config.toml
codebook_size = 1024
mask_prob = 0.05
norm = "layernorm"
norm_position = "post"
fused_qkv = false
qk_norm = true
num_experts = 8
beta1 = 0.9
one_sided = false
grad_clip = 1.0
steps = 3400
warmup_steps = 170
adamw_weight_decay_other_params = 0.01
Rows from block 11, named by matrix and row number. Rows with one number belong to one attention dimension. Each number is 500 + 25 x the weight over its row's rms, rounded and kept within 0 to 999. All counts start at 0. Numbers have three digits each. After the name is the row's rms in percent of the matrix's.
# v: attention value (model.blocks.11.attn.v.weight, 320x320), inputs 54-107
# proj: attention output (model.blocks.11.attn.proj.weight, 320x320, transposed), outputs 54-107
v.13 108:481500503504538511517480511519467496473489514513516496511527493484438485481498514508550521472500483526495489537478485492527506520539500469498493489504520490520529
proj.13 109:509511473498471491470529480482512484520520468473542528502484507530529512544494490493471453524518505503511479446486507507493485464465477538471478532506472498515489
v.14 098:506507489508439486494542486521500475451516482522480519494504483466488491477449504545484499508502556555464523498476513506494507527499465484550514467533487508535532
proj.14 096:512496541487567524500468504487479510548452501489544503489514495519490476531516493469508462506464482454503524476480456483491500505498535513522497555511505456454479
v.15 101:499530536517442490524482507507506488482512511530494504484495464509483502484500478461499528501514509492527492488523499517495527503509512483501496544516509494493491
proj.15 112:523492455527579487472510502511502472486498470456507505523507538490532508538471541527536475528515461519497478500503509481493492498499478519474503466461515539498538
v.16 097:529507524487497466497537500527496516475504484538460526507476508474506477471548454532491475519498527530511534510468465487478459496443468497476452492510470469475441
proj.16 096:511503443519509495513485514476510454532459486496519491488524495542505519544469525469541539495510481480524488474529494530500518508531520483508546520498459514508529
v.17 104:520515527423523511524479553472515503484519487494528525515500472505521482491447505511480505489478503472518481539473441480491506525506518499502519489469490505533497
proj.17 105:498501530548497534489509467534505501497502497497482499435489512494467516493543489494509520503536511521496521467495532507502484491481469484497480507517507509489500
v.18 107:485508458476516503493473454503460473547480482458516521477511484529492524517518511531514502478498476510481498519517497494506535505473532492446462483516512489508518
proj.18 108:486495539509495483503482543489537518465532516520491485494497514486508484474521515472502488545483514495514514474518473519504491520479456518515536500484455513520523
v.19 112:489526491501493478454478548478500511503493503483487479487490511520463469543453541525498467522512494547479488511522476500489476477471514506518506537500435469487490
proj.19 115:514463523487495537551541440543489492497508507531512502463514485490520531467536455472470517479500513478528541496467494509513548532551503489508495479514572496506504
v.20 099:508465494488499495495517495503518491491517512536542508498568477532501487488462484518513511486497506503523496522477486528541491514490455467548479520501499542511533
proj.20 099:491543501491523514487488472495475532538462474479457518506452496497467514490532468516483496497518512485448498505510526492478515483517521541460522502511495489492467
v.21 106:502478474500480517546508497511519510510478470521524512468474501522503480468511486536493536508506495473519511459487466499524549498531459514519502519479492477505484
proj.21 108:482529538506554476458522489448467497486517511481495506575474475504518497538489518489498497518491530534519484545527542512446475505507540495464506486533517535484503
v.22 103:524486534471450514467495484478504521497541508509487533536480494505490500503536520510523492488477460534461541522480502530493479510497482490524490480505493511492475
proj.22 103:499487469490551509543480476497499501499484496504533481469485475531510528488441467479481506512480513463495487481492493501467521463497520488478532505529471490477507
v.23 096:469481533481485477525483484510519507526491491484492514530502484515497487543471504534454504489509509457537477494498477503499461513498560504502499492520485507531530
proj.23 094:519518431523535506506480534489526509484503505508490500507488531490516501476521501501548519531505491524485506504500530506491543463504437493512505489458495483477466
v.24 102:457513513543530489499454452491489511487513472506534511480504450547463534489531468548515494510513495506471491491513491521532480473498487525486501506522509492479486
proj.24 102:520478491481489521494530542478489508546496514477494455499468555458554472492502488472478508504505554476537536514520506491491527524493502491487489491451512500520493
v.25 101:482490498462534544501474507466493505475450521511516534456506510495509504505477515535507486491476481473523492499527494553504468527485526455481458505500493494468463
proj.25 102:521496510531461497530516503537471499481561492501477476511476522526483497501528487469454518519514508558492479492481535496523528477488494535493525535460539551544518
v.26 106:497524482479484538469532500502490488473537472525496510527511519523489526498574511466490452493494474485548522521495495488490513499480476503464544482479509566498472
proj.26 102:516478528495502475503461493500516508514471516483513533500508461501508461482452508503476571499499509506470489476493504483513490466485529503513461477529496456513498
v.27 099:460522503474487484501480526485533490511515533467542464556528467503495487499487502502460494526526540479540472478502491530505487539523509474483488483527483485457517
proj.27 100:500467497522517549503538515499454505515511475521478517465450529519502518483511485496540509511468463520457537511495530474490485476515502515505498517478509487490486
v.28 101:521534479493503443510548557542505494490488535519516454518485496512474463550530494515495505511525475519483510464488482478496474495522441496509487501478487506481488
proj.28 107:495479515493513533505447488479540515501516466489476538494547497487550519488480468486507522467490486442504514568530493530497522513504549495499518512530481493544518
v.29 102:530522551470504539500509486531506504558475496527484490508479454535502495548485555525512504526505497488477522493490479502501539496494509498483491551509513534478471
proj.29 102:457450459544511481508551499476499513459528513493547497483527507496484523476497451489471484456513532480555506498510517503487462468558503472537488460503505483513507
v.30 100:508505460505508440539534517487516511491529484522512523488533523496500488491535539540469521473497474476487509528504523483514514525503486470491524504489537496490496
proj.30 093:479495541490494544473471471478490497500509502459489507537464526484525485521482490485532479548544532520533472518495486509482480505491498531510479523485472481511492
v.31 099:546503450485488518454477495488518505530487511529517512444494497478490468489503501514505524531503469503476486502481509516486501535494505538508467506499554523530503
proj.31 096:497488514507518499519521459490474466445518523456496481549490484535521532513483510477501472460489545519525495483508514497497510466457527443492516523535473496484495
v.32 105:481514551471489495496512517484484534541508460514509508500495530517495489501503495519451514549538505516518487530504456513520524451503493495503515465484554545482509
proj.32 102:501486476531511504486488485511522495478505521493507522509505440522479495544521505465539497475483511511477509493494509499469463563508527479485485541523440482528508
v.33 093:521512461485514528550520529523500511509473505541538483519542522485472497504525505468526531483484494484475527517485520482490470497454516504559507522528558562473557
proj.33 095:452487537534527483479490478486520491475520468474466533431507490491508515482458488483501497502516511475519491495499493530523536479556491493480506484513455455523497
v.34 103:478512515534494456465506535491498452499511497519487479445495483488520510480513468513504458504501538485473541489497476501496446523520534487533505424473511508494506
proj.34 098:527487469496515520537517482505475520536508510494501492529530510498476489509499508473537504447492472491520495511507541550495525520483471477470494588530479433515468
v.35 100:490489502473514482499493472530517501478472500513488525547464536538531518520516479500453489493482527497431470478540502523468486483517500519471468504495500538489504
proj.35 099:493526512525513505516520513477480503539533504490509496451525467454482483484488521514574531491501518496550527506493508495522501519491531488499533505530511444517494
v.36 097:535457517493513518530516519488474515498519503541478500479499479490500458469476496504489471503495500455481507487473477478529475502570545513477512510516494504533478
proj.36 102:462520499525509493469470484494515485498521504466509516533465502519491535518531486529526500472516496574505504515509534503532519492438454488535503465507488492522531